From a checkpoint of a small multi-label image tagger: muon at rate 0.0085, 1.5 epochs.
Rows from block 4, named by matrix and row number. Rows with one number belong to one channel. Each number is 500 + 40 x the weight over its row's rms, rounded and kept within 0 to 999. All counts start at 0. Numbers have three digits each. After the name is the row's rms in percent of the matrix's.
# r30: branch 2 reduce pointwise conv (model.blocks.4.r3.0.weight, 56x224x1x1, standardized in use), inputs 0-223
# b30: branch 2 3x3 conv (model.blocks.4.b3.0.weight, 84x56x3x3, standardized in use, transposed), outputs 0-27, a 3x3 kernel for each
r30.21 102:402500477500500500500500535489484428539551486500420500525500500500500444548500532500517372500500526500500500438444500500500471500511500453454460501467500500439479474525500500500500567500500588468500500457515500454500472500518498506565527500491500500500445461508552515581551500456500484487500466456500500500534540429500570500500500500500500500473620593429500664483500500500609500500500518500500497429469500510500503501500500500312500580500500447500485500500500500413500500618500500580466466500576500417500498558500500527500500531455500500500500500415500505518500499500562468500500500500551578500465500500500584500532487520500500430526562508500500500566500500500500500567403
r30.22 088:500500420500500500500500500474500451500500518523500401500500500500500500357502500483500519500500500500528500592500500500500506500500502503500500500500500500500495435500403501500582585500500427500433488500525471500493500556480530441500500500459558490500500458509427500500500491500427500620500475500458500447567500514505581502437479539454498500500500500474500501418578375500500500500548469520551500500440500453500500446673500500540500500500500534500500574500500500503500397423500500492556422522500482545500467500533464500484500500500511511500558538679500500500500500500500500419563542500500548453463500549589500500469500500463500500490500500427554497500548500500500604500492
r30.23 097:500454493577500400526500500500500506598500447500456500576507500500498500457500622500500500500500500500531500500500500500489420500500500440479500445500500493500445531500500594500569500500465500500427462516500500500500500500516476516500500506500537500501500500500466466500511500409500500494550478500533429450509500524494470520500526500500549410472500623500469500500443500584510500689500500500568500500427500500500450500504512445466486500500450500500500500500461502500551567500434500604500500532653565556440509417500500457500496500500499587458500541500500541500500500500500469540500500385424500522500480524500483500500500500500454500500500500475575500500500500407500605588542
r30.24 100:548561500427528500500500500466500500534593500688500500500500453500500472435537503583500494373500392597500500435500422500500442546500500500500447453541601500500500500500500535465512500536500485480500489500500541609500500495535495500500578500431500500500452500498500500682534500500493445500487500527510500500500506500514563560500538519500536500491427500466500473518500457468500390547500500585500500500500580505500498436500528459493460500500500455578485500479476500516526386500500435500458500485468483500522500485344500500500516500500480500498500531500500500587471515492433500500500500500500500500500500500500477446500500447544521460500500519442489530500500500500520500486500
r30.25 099:484432563452500449500500527459607468500500562466369498448508414500479636500500500500486478416388500500518457397502500500553522549612463395528589542500448445500498500457500500500500547500500500500500473500499500500573500467500500541500517500500500500500528500500500500423500500500578500473500479500406530524531490425500500500500500463480428533481500576500556500500500538470500500431500462538454500438500467500500500500500412528511500442421500500500553500579567500500444500500540543433500542500500500503500500372500420613497500473500417465500500473500500493500494585500500500549439500500500500500432500500500500489436500500500500552485491477500454500477518500500476500500524
r30.26 095:524500425500500500461479521524436471500501435443559472496500500499505500602500500499473500474540444500500500645500419500500416388500500500500500500515437500500494500500500472577500484441500454441358579500500500500466500500556500500414583419490500497594500448464454569500457522610500508500547465500500500555500500493500526500574509497500429500500483500500500555416500500607545500469500578500500562599469559436432534609500505564500515537500500438500434500498599494500500500500500500500488500495500474500524500545594500474496539500500467530500493544500500483500526420500500500500500561471500548500500433518500519455500500500500442500503500535500500484469500500473438498500500
r30.27 105:500488419500446570491530579553500500500452440500529446479500500500500500500545555500500540440500500481500500500500500500514500500443500601477500555500500422500500507543544499568510507412500500418500602526500476500500500509494500552572523500498565500500525541448480500500557610500474542502500447577521438419413419500500483605500500539442500564578391500500412537516500475607511545500500500500507500500475500454551500500503500500486500500500440507500576553562500500500540500500535500515417500474478474500493500500446440500633500550500422500451500595515612500524500551500453500528500500461453549430500435500449512500457500500468500500500489500500500526500500516500500433500500
r30.28 093:330500381500404479500500501500500500507408500489500586500593500500421410456414500500500500500500500500599500493459403500471479500442447466500500413500494500546500523495500418554500700500500500500474518500500500555500500465490500500525500501474500500500500487535518509542500456500500481500580500465451500500500500421500425500500500500500500500500500500500409500455500524495574500549500423500500500565497487500517617462500502565500500500483548500500500544426526469500500500500437500528583454500445555500472500500560500455500511503500500537481506467465481464500489500469500500540500578500441500500500500455549446452484500500542500500500534525500585553490453535473534500500513
r30.29 102:500412500440542550500494503500500500500558455535500591536524500500500500593500481552563578500422500500500442451588500426500421500500454500472519500369540500532500502476500454500468493500487457489403500536500513500447368500500460517491500500538500523491527506521500465500652540500507500423500503500564500439491430500500500500500500500539489565581472500500500500500631512598500500500519519500500544500385560500500499500466500500548610442500500458531427542500471500500500441500500546500524461446500495500519500500506500500500500467500500500500540597500500523500500447500397523439500500500500500471500462540500471472500500550500491529518484500478551598528500500500500403485500
r30.30 102:493500487500500500519584500424607500535500481456498500500624409548525500500500615500500429396500500476492483486467500418500547545510404500500631420402500503500500424485500482500500551500500500500563500500500475473500500500500694536555500500510519500500500500567521472500500521560500500500432500500500453500538482500500500500440500500503500500500366500500500575486500548500491500500500493585500500500609500500500491500584601554570562500500544500500498500500500472500552457500500547440500557500500500456452492532500500532521550500483506500500500520500500494441500500466500568513500500502483500500491500500522500500418456500500510547500446452484527455458500500500474450500570
r30.31 106:466500632500538551500502601500380500500500500439500563500500453500494561374543468500444621540500472496500438566500482500536527500500500528500468584606544500520502500545544500500452479500500500500500500500500459500439567462510500522514500500447490500468500500527434500500500667500439500500500500593500338584454500484457500500474457474500500469500470499500543500500524500463448500462513500489500500511489500500500500407491500508500549552500500500500500500513500500500500500555591500434533577500457500500534500500500437500411500500500506500500500500500500526477500500429484500514500500554583460438500562500500479500500508488500523485500454504453497436500500595500516500534408
r30.32 101:500502500468500574527500473448541422445500550564500500446500529500454473500500500518586413550495500500497487418550430500500428500500500438500463486491479383496541500500516500449663553539433427475422429508523500453516500410500561557500500470500500484511513500522564500500500500448541511509554500500434500500500500577500540545494510410500500459500503500500522500500500500500528500622500467537453500533500500435473500595590500593508500526509387500500461500500594500609514586524513510482500472500500500510583500500551500500500500423500480500500500500458500576500500500500500500528500500500532467500500500500500500534500423465500453500500442448500500500480481500420552500500558
r30.33 090:604500500501500492508500548508422500438427500500500500523500500429514500556546500500500642500500506546500500504500500537500500456416604500500473500410500411500500503500537500514454500500451419500481501500449500559472406500543478520584500429500545500500500500480500500500519500487500500570554500500500520500534448602500500500687500500456500409500469433500500509500500500469500456424500591500500444500500461583500500500500500541500500500454500500524580592500500500500514422556500500500500540496500500500500500555529453505459500500460500500486654550475500500517500488500500536500500578500552500500500500500500573500375500561504500500500442500500500478529523500500500447500518
r30.34 103:500500500431439500500519500500597545651521584593500600533500432585521500500500533500500500500500531438570543536500500445603523500605478487486500498600509552500449500491500500500504479500401483500500446525500486504500500500500500500500533500453380475500500502500560500500455500505551415500525500444487513543482476500414503584500437570467500500500500500500534500500506590401500451500500464500500500500500500470465500500500500485500500450487438500500500535500430500444527500500500500477500500500500566497500432500500500575487500525470500564500500511500420536500460475500596500562500500437500500500528500500477465500500469500326478509500500550500415500500500500500500558492561
r30.35 099:393464500602500673514500533513518500500500500608505500444395500475500486500453433500500500629500500413500500495583418529500437500500656500484542472500541462545500659531500491500539658500500500500426531470568529500500479492510445455536526515459500457500500500500500500500558500514554500500496471500500459439442534500500500497500547500494500500500521557500468500460451531500500500510500500500500500500489500526511500471500500492500574510456500486500500540452516500500473500500500533436507500500477479500500500500462500500500500500500500500500500500500468509499500413468440442484516500500572476581528434503506500500500500500497452500500500552500436510491512500396500394500533
r30.36 112:580557502568450500489500500500443500467518500500486401500500507510500500626474500383500500441523525500556500536500500500500453500506444500577473532500500457506559500500500500572500500422536424635500474566504500435510500500557500449555500500422500500427500500542447620500500500440604500496500427500468544499569565538438500462516518500549435415469536544500484453589500452459500521463539489521534539467500399444549500500500508500394563554500571500500540500477500500500500500500500500500500472580500460500562539450523424500500500500518532522500406500500500500458479484586474500500475500500492500500469493456500541429500500516500500470521500500500500522561500466502500514500453
r30.37 095:575500500477495411500500500436500500496500500469472477500500500479432539462502500471500500464467530500500493560500500387448430519607480500518508596595500465577464500476430444500544546551465486440441500445454505427500423500500378500500462500478500500500595500514500447428527500500500500500500500528481500500612552443553500525500604500481500500498500498500450498500500490500500500500492429409529500500508550500530426504500500500573575500525424515500500500500500500500551500397496533500520500500519557541500521500469463542500500500572389486500476500500500500471500500500500443525500499500691487498512500500505500500438566482500500500500543500500580500517432500523453536500492
r30.38 102:500555500439556500530500457482500500451500500407480555475437500500523434500545500500554423480500500500470536500430588543503554500500507500497500535500554459439579468500500500500468500500500443500651497500500500500517498500500500500496500500555500571522427546500459500500535500534500407500474500534500480432500614520500603500482536500586422422500597500589500500500562500500500500452528451500500500483500487544500500500500565496616500551500478500498500602500500549500506461551460500500527474500500521500500500554470500500546500500500457404500478500512500500435432393637500500463500498430500500451427500568570500447500500460499500500468500433500480473500452500500511489539500
r30.39 103:465444337544544500500437494500452520500507500500500544500500500584500479438500387519601500454500417500500500564516555500385459461500541516500500518534410442500500574472500492564456528500500500500500502500493546500500500500499532429571511462565478500500479500544522540579500500518425492479500473500459500559500466500424482500500541500500500412500461500508443500457500426447500473556500500407500508500500500500500436534573500547500552500500500500500500504525500537500533667500500453577500519519500492489574482462500487476500486500659521567500496458500500500500489541534529500500530477469506448544500516538427587501518500500500500458500500500465413515500500500484505500510493
r30.40 092:563500500546500500445534500500500500476452500500517627590500500611582481500378500346444500500500474471500500500697500500500500500460444569500500479500500650604466499500500500500497673500426500500515473500500552538500500500500492500500452407500456486500500500500500500500474500500500626535500500500510500469500488500513500500501455500500482500501483500500500578500500500500500500500500508543500500466500500500500502541556500467524500500500589500500500550500475500500524500500500500500500500500500500420500500496500500500500500544490500500500485439500500459500500500524500528500500545500472464540500500569483500500536500521500509534415500370436500500409500500500500537500431
r30.41 096:508500476457542500531500434574421431500500508523500500500500500549500515500500500569500500510500500433500500500500396500500500500451671500513500500500526500500500500500441500500500607500395413500552500500500549427460500437576500531443472526500500423500500474529446520537500500571500467500502477499500478446496500500528442500500516417462466500453589448508501582500495500595440500591500500384500500500566500569505471500524500424500500500500483540500413476500500500475500470500500571450527500540500500500500510537437500500500566519429495500485433472623500500500490451572389500519500464500575520500500500550500500476500500500551500500522500512474539500500500516500590432500549
r30.42 104:500500500500548548567470601500500483475438439576500570517500513498500431558474500453428610500499500500500615453543429418500390500454479408463440528517500561524550624437500500500470412500500454579500476500500500500500604500525525500500500522541500500531500522456435425378507519500543394500500467460530438500500439461500500500486500484548446500498556500500585500486500500500546504484500488504500548474500500500500500433500546500501500479500500500398500519464529441500537433541500500533500500524458500570500532500474500518500500542521500500500500500500573500500500500500510500500528500500540569500500496448500500483420500500500500500500500500363500475500506500561500500500596
r30.43 098:500500500500500500500500500469463500500388500500500524555408573515554500423500575495500474499607500500500454516500500491500441413500481541465500476500545553500524436500499446397459505513469500507499500620451500576500500500465431439500502500500413500498413631500500500500442488525469567572462621500500500500523500500500500500500550549493500500500479500500500529405469399536448500416499500551500500500504469500531500484504500500698500503500500450525500500500500500543500465560500498500500500500500500507500559558465500500500500500504461468500500500500500500589466500553564534523465500597500500489479500511420500515485557500500500500537500500529438500500500457500500412500553
r30.44 105:434500500291606500500500485500430494500525435500374500531500581500500500500500500500440500500555500500500500500550500457500500442508480572535536496500532594500500479500459500420497500500500500500500514481548459506500461500500500527500500500500465500500500469573558500460576500500542506480510509500500618500477652470385529500424417466500500500500528500500399516533474459500537485500500500500434500475386500500500463500500480493496512500500515565492473569500437470500500510500467496500502500500454482576496500500500500517516500542522572500500404476500538482500489439500532516500500593500500500500568500486500492500500487500410500534487423424484444500445562500492500500488481
r30.45 098:454500500540449500588500449500637392423500500507500500449528500500440471500476520500553430500604488500500500500419500500400523500553557458491457463500500361500500525500459500461563500500500500465438500500500500500500500500480467478644500468500481500500500471500520500508500521456500500536537500480522506532523500500574500454500543500527500500500500428530500433500500559475552515500525500500500571500500500500536526508521568500570599454500500629500500623510500515500500447500500538500457540441551500540500519500500424572500500440500500500550500512500447500500474434561532455500500446500572545507500475500500599477500500500500500500460455390500500473541541504543535500537453
r30.46 098:485500583500500500570542608477500500500477525500473500612500553441408568500500552445500477526547418548500500446551398572500513491470574500439500500474500522481500500551500449405500500564500500521500500500559500493494615500500500500500516500473500398500386500596575351500500453462546494500500500500500500500467553444475500500508500500553500500500500500415500500500500532500557500514500500512500500500445500483556500496500500500500500498500500605500500500518524500552438500500509500522500500470500500571500500500500467593515500500500490500476451490500500500457500536475571535505500466532500438500425493500474554500622500500500500513552500500438478500543414500393500443539432
r30.47 105:447500500500500500523500431443511492500500554500500569500500512500460478572500470487544451500505535504446500500442500500389422500531394500661531438500561452573493500500509500505500500500500424555463500500506508505500500500500500500500500500485500453568437439593500632500607527493500506538490536493529527500500621500500536500594500500497500500500491500500500479500500461456463454500485500500500500500500560561500500553518500500500473529620479500511500553437500506500500500500500471486432500503500500537521571521482468500553500540500457474517500539563500500529500500500558500492539500407404552500454500500430452500485461481436500500482488455382416500499480499500555489500375
r30.48 100:569423500493535500527500501474500500500500445500458544500526500529437542500472500500500439500500511510480548560440500500456451517500500568500610462625457500500527536457462500500500500500405402500425500500513500500523500500500500569500500500533416500500500578545506500442468541511457493500381500500539500444445528500442428433485500553500465491533473500500605426537500468427446500510500493500500500500500478500500500517621500473500477547500500544500510500500420465500500500500500500520548605500500437500500494500500465500500500661535573527500500500500516500479512441436547646500533563610500475500500502443500500500500500500500460500500500500535568466457500459478491505504535
r30.49 094:525500500500500500500500500500402531500500495497548500414500405460531500500500500500537500500469500464500476430521500506431459500411582499488591500500500500500539661500402437500500500414500409500450534500500500500500652500500556500563500500500500500500500423503500500454500500500584588500500375489407475500500456500468500500500500500485423495547547500537401500539376546500460487500500500500500500485453631461500500518500500500530500532508500500500500500500500472500454531463500442557500519545500500500500533544568500500500462535443495571500461500500500500453460500500500477545567500519482494500528610500477500500500500500500434520500390500500464500500517486525518500474514
b30.21 086:415500532500500500500550500500500500500500500448460473500471483500500500500500500500500512500404500500500504500484500500499500456500497500500500500494541500500500500485500500483500500556421500517500500500443519510426500500461502481500500500500500500500500540541500500500551500500500500500524500394503500497500517549500500580464500500500593500527599500500557500500500472500500500456500479500500500500500582531500514586500457462450364521500500500464506413536453500500500516539542606475438465443331456500505500552500453345500500500470542505515500512503545439458481500500541495500500500500500500500500521504500516500550487500500500500500500559500552499500393500417500583462500561602500425519556500435500500454500500476534358500500500500500500500500391535612411
b30.22 088:457480500500500500500373466464650515555572473552500500588500500532598500512500472500500626515537550500500500448452525500497500500548500431500482500530506471605519500500500529478500500500500480530500500500463515523537549421482600491500500500500544452592555486500528592500500500537549500500474477500462499467500500458500500500500529391476511502500500486500500500500571500370459441491500424417500549526531500500500534540500500500500500432420500512370506502485500525500531500500500500500500463500400500500500500537500500541500500595500500594500480456457572500500500412445500443462500500500500483500500500500500500484500500500485497530493500500500500445475521500500535500500500500523500406493426500609487524518500399500500454540513500500466500500500500562500500
b30.23 100:436500433556500500500500500500494500481500500500500479504561516390441500500405374537414440500500500500523500465406500500500545526468481500459500500500548463461500500578500476500536472500599500478455453438500500500500500443432464500500500500500483407458500488500500500500434504500500500561526477508393500500500500500500500500573500500548500514500500356459500474546436500428455500442494500434625510500555500500500500500521500500500500500535446462498518500500500500500500500513500500500530372486468491500499421500500500500500546500570500575590459437501500500530454509520544437500511435500500500500500509419606527500500564500556599500500500500467560584500500561575500500545500517500465423500500500438500500453500500433468500452455500500453443500500500413500439
b30.24 114:475500500647548500499529500519500530500444561500435537423493589465500500516612598459517536500573512500500520500500500500500500500523552500500500500508593500500546487563601448500500451567500500500413512500594461435500500500500500500500500568500500495475513500500500545508563485500402394434500500506500459500500456500500500485500461500500500500500477476518569500539514462573487415500500476470449524519500500500434492500485500500500563410383533451500612500500500595500500460542427500597500500500533500567500515500500485500500500461505427500505534446459500465500500500544528502445494438402500384500500563500500500411500500418474500500500497504500466500500469534500514579500500500550500500500500500500509610500536500527500381482500446504500500500378531500500500
b30.25 118:498443434508523568500509582500500510500500474500563500500548500474500510555512576500500500470500428500500439490473478432512500500523500500582540395525507450457531500523500513505452500498500500500500526421477579500500584552500500523574456474500565500393565548500500500500500481500500500537500500391432521543500500533500500572496500525500561586648500414500430507545544545500500500500488491500500403500528445535529500495500508540500604500500500500531500394500496500500500585500500500500445500467499500500497494500500487402440491510500500501500500500618513513500500500500500500500500500500550487500570451443486500688500500497470500500519500456500500500523436439500466500500428500506576500523500500459500411500491502500548500488497540500500557469500382475541500
b30.26 087:531500500573500500500500500553579444500513526511583513500500417503526500442450500450500569500500500431500503430584500500500507446457500485408488540500566500500588566500568500557500500500500488500500483518462427500545500536622520512376562536500500519542500500496500500500562602500581500416500500500436472500500500476526500460500500500520500500482500500500500609454500539500440500421500424505500507500500500465546495500502500501449503500500500474411500402450500500520437430500500500515452348500513551500500681500500500500500563500500570454500537585500465531500500500465500475500556500500500567500500500500500431420500389500533500500500470530517452500500515500530500447500457429542500451470500500456453500518556456468500508500439433500500514500435556500500500
b30.27 096:500457500500535452519452513549500500500499523500589598500500586440500500446441472500500450500500500500500500500500500456495500500500542436474442500549500500462500500652500500457500421422500427503506500500500426500500462500503500500500545500500451500500507500500609500453500500500500564344500554500500448444500484483579500500500505500500500485500502449500500452524584500500515575585520538500494559500500479541499472483407500500437495500500500500450507500533462500500500438500563500521500505555500481482493500500500500512549500500500480494500500500500500558500562552488500540538500584500500500504594565397447508444500500500500415380491500551506366539500500426548552440500500445413500478500547500475500582503516500484500481560471390505414481531496410500441499
b30.28 086:411482444500594500500531500500500500500500425486403399537500465488488370576500431500500555536465442500580542482472500573500500525435500500500548565500602500548500500554560500575559500500500500500500500500534500500474561520500500491500464500500500500570441500500472500500500500500500500566468492500473530500506500500500500607578500586587500500483473482500560500500500464378404506500500500500500500555555500500454500500500547500500500500439535437500429427535562500481487500500553558500542500476500500534500493500509500500490601500425500398500500447520459500500428526500397504526456500438500500554500500548527500511520500500500500503500442500500500500539500500465500500500389423553500500500500452456474500589525532561500548500461500538500498575504509470509413
b30.29 098:500571431500540496574500435500500493500467500553500441500605500500511481500500506500500500527500504465500500485500458500582500500521464500500467458500492473500500500607500500500500500500500500500465500488500438500500581500492500500500529596585500500500534500468500500460530476558500500521500504490527437586500458439500492500500500401500506505530500500514462500547471475500500500530500500350426500484500500500506534473500500511448500500493500529500500498590500579500500500595500489532563422500500500545500639500500500500469500556500500500500491468495413417500433500500527556500489500500621570500500500488474517500481423500500500382497500513555500523439473500500468500500500523500500520593553500500500546522583500500500393474420451500434507500389456500500500
b30.30 103:500445500548500522500500542500486424504473485500512478502500476500461500514402535459500558471487488500447500567500511500505518500500500500540573424500658500500593483500551500568500457453500500500500548448500559511568592500451500526556545611534500500433537572525500462655579500535577517514520500500500372500404416477500500500500500500500500500604500412500500451542540565449486464500500500500500438526500417525532507421500500506500497500500518487470500438500389533500521546500567500500500500500500475500500448467446498500509447500500500500509490500500502500526500500479466500500500405509530440522593441479487439542541500500483510500469500500456500500566500500520433500465500474564521519453500459495500448445567576500500500550440434500493500500511500394500526
b30.31 079:500497500500430500502460499507500500457500500515518500500512492500468500500500548578584500500500500428500500500532463459500500500500500526458500500539500500500507500500500431395500452459502500500500500486463525586500420500615500500500500500500404500523527500500581500500500500500500500500529486500530457500599500500500454380500500500550500500500500500500500500500500393495500555500500567500500505500511470503445500506500500500500500500500500500500500500419502500554565464479464500500500545500500610500418472440509500633500500500500500539493500500570521490529500500500500524452558500500500556500500500542374375432444500500500443500500411553500500500500589500500500500512506500500500589500500500500500500500500500500500394500500500595500587500446500500500500
b30.32 095:500442437500500506423553500500483370500500500528478527500556500559500500547528460484500500567500500459454500438460500457500497436500580500483624413500556500504588500507500548500500500568500478575466500431500498409430500500500515509500448518500545489435631555437424500500500457500456500612483426487500536500478500572500500641500462500488526500500500500449500510500500495500500500446525498512500387500500488500500500618554497500500500500465618500500511500477500547597500567540450561500454500500500500500500500500535428500500500561500500554500500604500471623500500500466500500446500500473558500500500500500500511500453500427522601500599551464500585477491500482472512500500500514500467407500500444500500500523505442500500544429444595500500545463500500554594528
b30.33 115:500500391500479466500500534500533451523500502500448500500427500558546500537438397567500498469500500432500500500500500500500500500422514500500443500500403465460437500551500580500477500431525500495456500500500433435500446482500500437489515500500452500485500500446630603390523487500530500500440493524453410486421446468500500443500475500529500537497559591500500500487500500500560588500538500500489500445483433500500502408604500500506386424500500464488500411500500500500500471440500443466514409500500500555500534553482500500500529500500500395500500500500443500560500568557500500543471435433500500464500562500495468500519500500500507414500569547550500503394510542518535468551500500526500500500500462500500451555506592498397500500568500458500487500500498500500554
b30.34 100:475500405500508495500504488500366543500500500500498500500447500500391500586459500427524500500500500500554500487507523500518500500500545487594500443500500500500500500569486500488514445500490500490471500500460570562474553512473500500422554500457500509500556500500516500500500590500500512486500500515445500471500522558653500500622500603528500527600500500500500500500468500324376500354500500500650536526500500458500500514480492500493594609500480500539619500571500521500500556514500519500473500500467500505500500500500528515500574500560477500557500500480448500500500500478422436500485436464534500500426578500420500528500500557500500500500500500412500500487500500596504500500500428619500495500500500541500500509480500490553500500500500500500500500453500500500500
b30.35 117:438469500500522500487500484500504500500460500500500461481500512537500500603500500500524610487500506500500500500521500549500500500500500500589447515500472500479500572568500500500500408355500541500500582548607449500536511500598386500577500500500500500488542500437500500500500500495526543516452500447584500521554500500587500524500529555485457500451500552500500539500516500482500586549563500553500500529500549472501510500518500500442481500500500500543551500606500500452386500500500500474500500466500521500605500482489437500500500483500500456538375613500500500398500500477500500538500500500516417500544476495518463500558456542555471500500500500500464445500500438457455500580462500500484437500500500500479471508500500500500525532521545500522434524500524500445434
b30.36 086:516537500467500510500500556500500494554500500500500456500500500440500500500500469500500591500500500500598598483487572500455572420475445500500451500500500508474506453446443500500500500525468568508429497475500500500500500500541500500500456428500500500500500500439500500437530502489524527465481456469525500526500500500486573500500500518500500560543500500432500500583524401500500500538579490500500500400535512500500494535500500460476476500485533452500500500500558416483500500465565519500452500500429564635526500586500500384500535471394600583500500500500521500463370500500500420500500500500500500500536500556500500602500500620500509541500473500500494500500500500611500642500470500463536500500500500500500505392572458527542500511500500500500515478450547464556500
b30.37 092:500500506496500439524547651565500500500579530519500500500500529482430499561500500500500579500470510500500500500473500405500492500567535500500519500543500500449523500500372513493476467432456500514500500500500500433430500487500500603500452500500500455524616699527500500463500470599507500500606613523530500493500500547607500500505535374472500503500500448500500500588576500500500468500500600500500500496443500535573500500500500500500500584500428500500486487418500500500570512541500504514467490508464430500500500552569500500500494500429499451397500549500500424469428419500527500500500500530500540500500391500500547500414485378413500500500625506526500554492500425500500500500500500500475500500529514500497458484500500500500500500462500500496500522503418500522571
b30.38 113:523546500500441500389500385529546509500500479500500498500500463500500455529536500585500500570560525500500500500556435500521494500520482500500500518521500572594500452500500500478500500461500500500500430517472500500500502473520500500500500493500431485543429500500500436418483535451500469500500491500531405440507500500480540532500500497500438500500500444536544462500500488583559531491500557443525500457537491500500523500406482523500446500477500487501449514500500500538498500500474500500563500466500500500500500500573500500500500500500629626575500439503498500500496422484500500500500500500505549500500485500500578500500500500500500500500500557449500531500464500500487542500601608464528618500521535500500440440592500500500500483493456500607472500559572500588500
b30.39 081:500500500500500520500618500595500552496540567435485500459566424500434497501525500500368500500500467412500447451500500500448452500500500519500485500500481500478500500500500500500500463500500535500442500500500500543541500500500552500439586600500500500500567500500489500500500500500500500401500503501422500509500554500500500555611583500500405500500510500500500500452500528505514500500500557369467500500568490500500500501500441500556500500500500527532500520572543442500500481500500527500500392433500500500434500647500467498500500469321500500290438500623500500500472500564542452483527500539500500476500500447516457449500500500568428500560500474477500500445552500500500500500500497490500467500500500443452454373472438500500500500500500500500414627500442500500500
b30.40 126:458469477500500545484448500518545602409568500397500443500400454440427500412469500500500553500500500500500504500500500500550495500500500500443500516554666548500460608500500500526500482425519500500523500500475471500500500500507563520500542500550500500500500458500496500500500478452495548556431389500500535500416469500500500436473556427500511515474446500564500461534523484401421478500500500500500448500489500500482478495454500480463446500500468518500531561429500500500623500548500500496522500500527478398468500382436454473500523500515500500500467442500500574611458540500609500500500471500540500500474510517500423479541532497500466454500407418500500500500500539490592500500500482499500445542403500512500450509500535500428500500502500500500439500500538500440390
b30.41 090:500496551500341500500396500577461445553500517500500436500602558537473458500500500498494500500568647500545555441500532500500500473533556490500500500500482500500500500500442419447500487500610500500500500500595500504500422500500500398500500522541500521566500490520592500500500470500500557500500500500500483500462500500500500565500503430500500539500529500487500433500500550500500500616579500500500500500438500500565559500440386511472469483456500500500421536500529500527543464500506487500609500500500500503464500500492500421500500500463514441447473500500449507500435493500557500500528500387500500500500500505500430500500431500430436460472500495500411433500500500442452500500500580554500420595475472500475500496483500500474466540476500500500454479500500432500485
b30.42 089:517500500519500508500497479500500500500500500591500500500500500500546530500500564500552509500512510592515582500500524556565500500500500500500551500500547582500440500500500500500586536500554584500473527477594594551500500545500500500500500619500500469500482495487484449500468500462549500500497486500558489525500598500466418428475550500525500500500500533500500476500436421500529583500507500500471500497500459493500575500500522500500475512428500500471576537500606500685569500500500532500500533500500465567622500500500489500527577523468464500494500501555432500593521458500464529500500497427530500500500500515446414525556458500536500500500500600500428473500500477536525500500500431500520450500500500500515607557545500500482400500500500500475500538413500500438500
b30.43 085:420500500455500572417500500572500542525500500500425587507500535532500508442500500500545425592500500462500500500523500503500500555500398477411459474500500500486505500500556500544469504500407500500500396507500500500468500500500500501463491500588500545583369455500498500414541463500473500500465500500500437472500500427455435472500560500500500500561440500589572434585475515500500458500561434500500501500500500500500500500500481500500505416500597500532500448412500448500497500593447500500500500452500500472500500486486500500500402500500542500500572500439431423500502441500533561461500380464500476500465538500500527500520500500394500500535500500425500550500482567502504529490500462535500500500498443500451500500473500500504487500500500500476473492500487500500500
b30.44 086:500500468500500421380500500500500500498471500500520504500500500500514616455500501460500500482528583500500500527500368531500423490485500500500500500522500500500598500500500500500592500500500539500468485450500500500500500500448500500420476531422500496500488500491481500500500447492565463432500411514500500542500500500500554500548564515568402500501425500511495500500477476561522500500500445500539527500462624518500404500500500431500500440499577500500515649533600500500500632544537550406504500471500500500448571500500500409500347500500500500544525500500486463505500441500534500500500457526591500442500500432461443505500500500500500500500500500500500500500500500500500500500500500540567500500571549479437500500546500500500548500500500500493458539430500547534500
b30.45 093:500444500500500500450500507529450541513447487500500500534500489500500440500422500500500522500500483562500500548481615569522500523487431500500476463500500500453500500596554529551500513514477584494531557508504547460368500500535500500499500483500500549510554500500432478500576500658500365491500500436500398500500470500673500500500500538500500500443540500574559523500508533500562598464477500500589500509500500500448500500481582500502511500498500500523500371541595520500500501541556500500500426414500500500500516500545500500500500500520585549500497599549478500481438500559500638500500500500461442500500376605500500465500460500500498525500500500500578500500500500500500540500532560529455500500592476525500500547500570500500500613500473507484485500500500408500500
b30.46 115:500432423529542515481503522500500500500500506540370399500538500500500601487482418500525500500425450466500542505500484500456500500409500505466583500500500500479527595500510500500500500481516500402431500500500500500514500495500500466500423528521500500474532500450438363500523486469500500478500500500477547500500397500557500500508500558621500534506513500500527500462477560500500575500500443500500476500500524500508552594500475468500500500467457500456500463500500577494533492403460500491500500500521474444500500500454484453500500457542500500500404500564500500595500573500500538500530429500500424427500500500524500500470504500500463500508528478500543493408404555466549630604500589500500500500530500500500500436428578466500572500559582500487500500500500522500466
b30.47 080:445564486455497500520416510579500500500500500448500504449544453406500550500500501429500500500500500500457500515500500500544555500500500522402415461500500476541599458500554500500500500537500437545500497500481500513500495500500500477452451500432473500500500500373581500500598500487500500479477490500500471496616483487500472518500448544547585422500453499500577500500472466500438622455555604500512593500500500584511526633545615500644461490500532529500435500500493500491419589518483500481500500500368500500500500500500583639500534500500500500473500500500500528543500495531501500500500500500500568500500500515549500445500500500500500458500500510468500500500437480475500500500500500500528500528630537500500500500500410500500499500448500500502448538500422563539420
b30.48 116:500460428500442500384486589630474468500500562500500500500579427401535453580582521500500500451500459500490516500500495500500507500516500500500500500363500500479542500500538480458553500500539511500500432500500563600549500471551485500500500500434500500577500500500518427489500500500550500500545500500474500624582629503500439517500566515540500494480500520547500500624467472518500529463516524500678527500561500500500500492500530502570529500500500512500452500546500412500513547500500500442401500442464632500605500500544508532616500500500549523500500500540491500585443500532500500562481457564500500500500500500529500479500500586500500561500500648429500591500500424452500530510500464500567539500474536500459500499465500500477500500500493520386430500495500519500500
b30.49 093:500500582500500500500500500417500421540500500500550500452500455500500603500500500519523655524500519534500447500500500500537614504500431500481441500491385446500500463500524504463500500500500500500500500500571500561631444500570461500373500528500500534500484471500500442500463497522500500436546500500441500504500500592502500500500529500541500500487622500500490500500454519500500553544479524500500465491454500500554522621514500515500483500500549511449500492513500500500451508500500554583500500493500547568566500488533500500500500500419500500500500585583500618500500500500500500526500563531500568599500420485500393479500500639500523548500500603500492500476552437463500500500500500407534482500512510457426500500500476544510439496500500506500500532507500500500500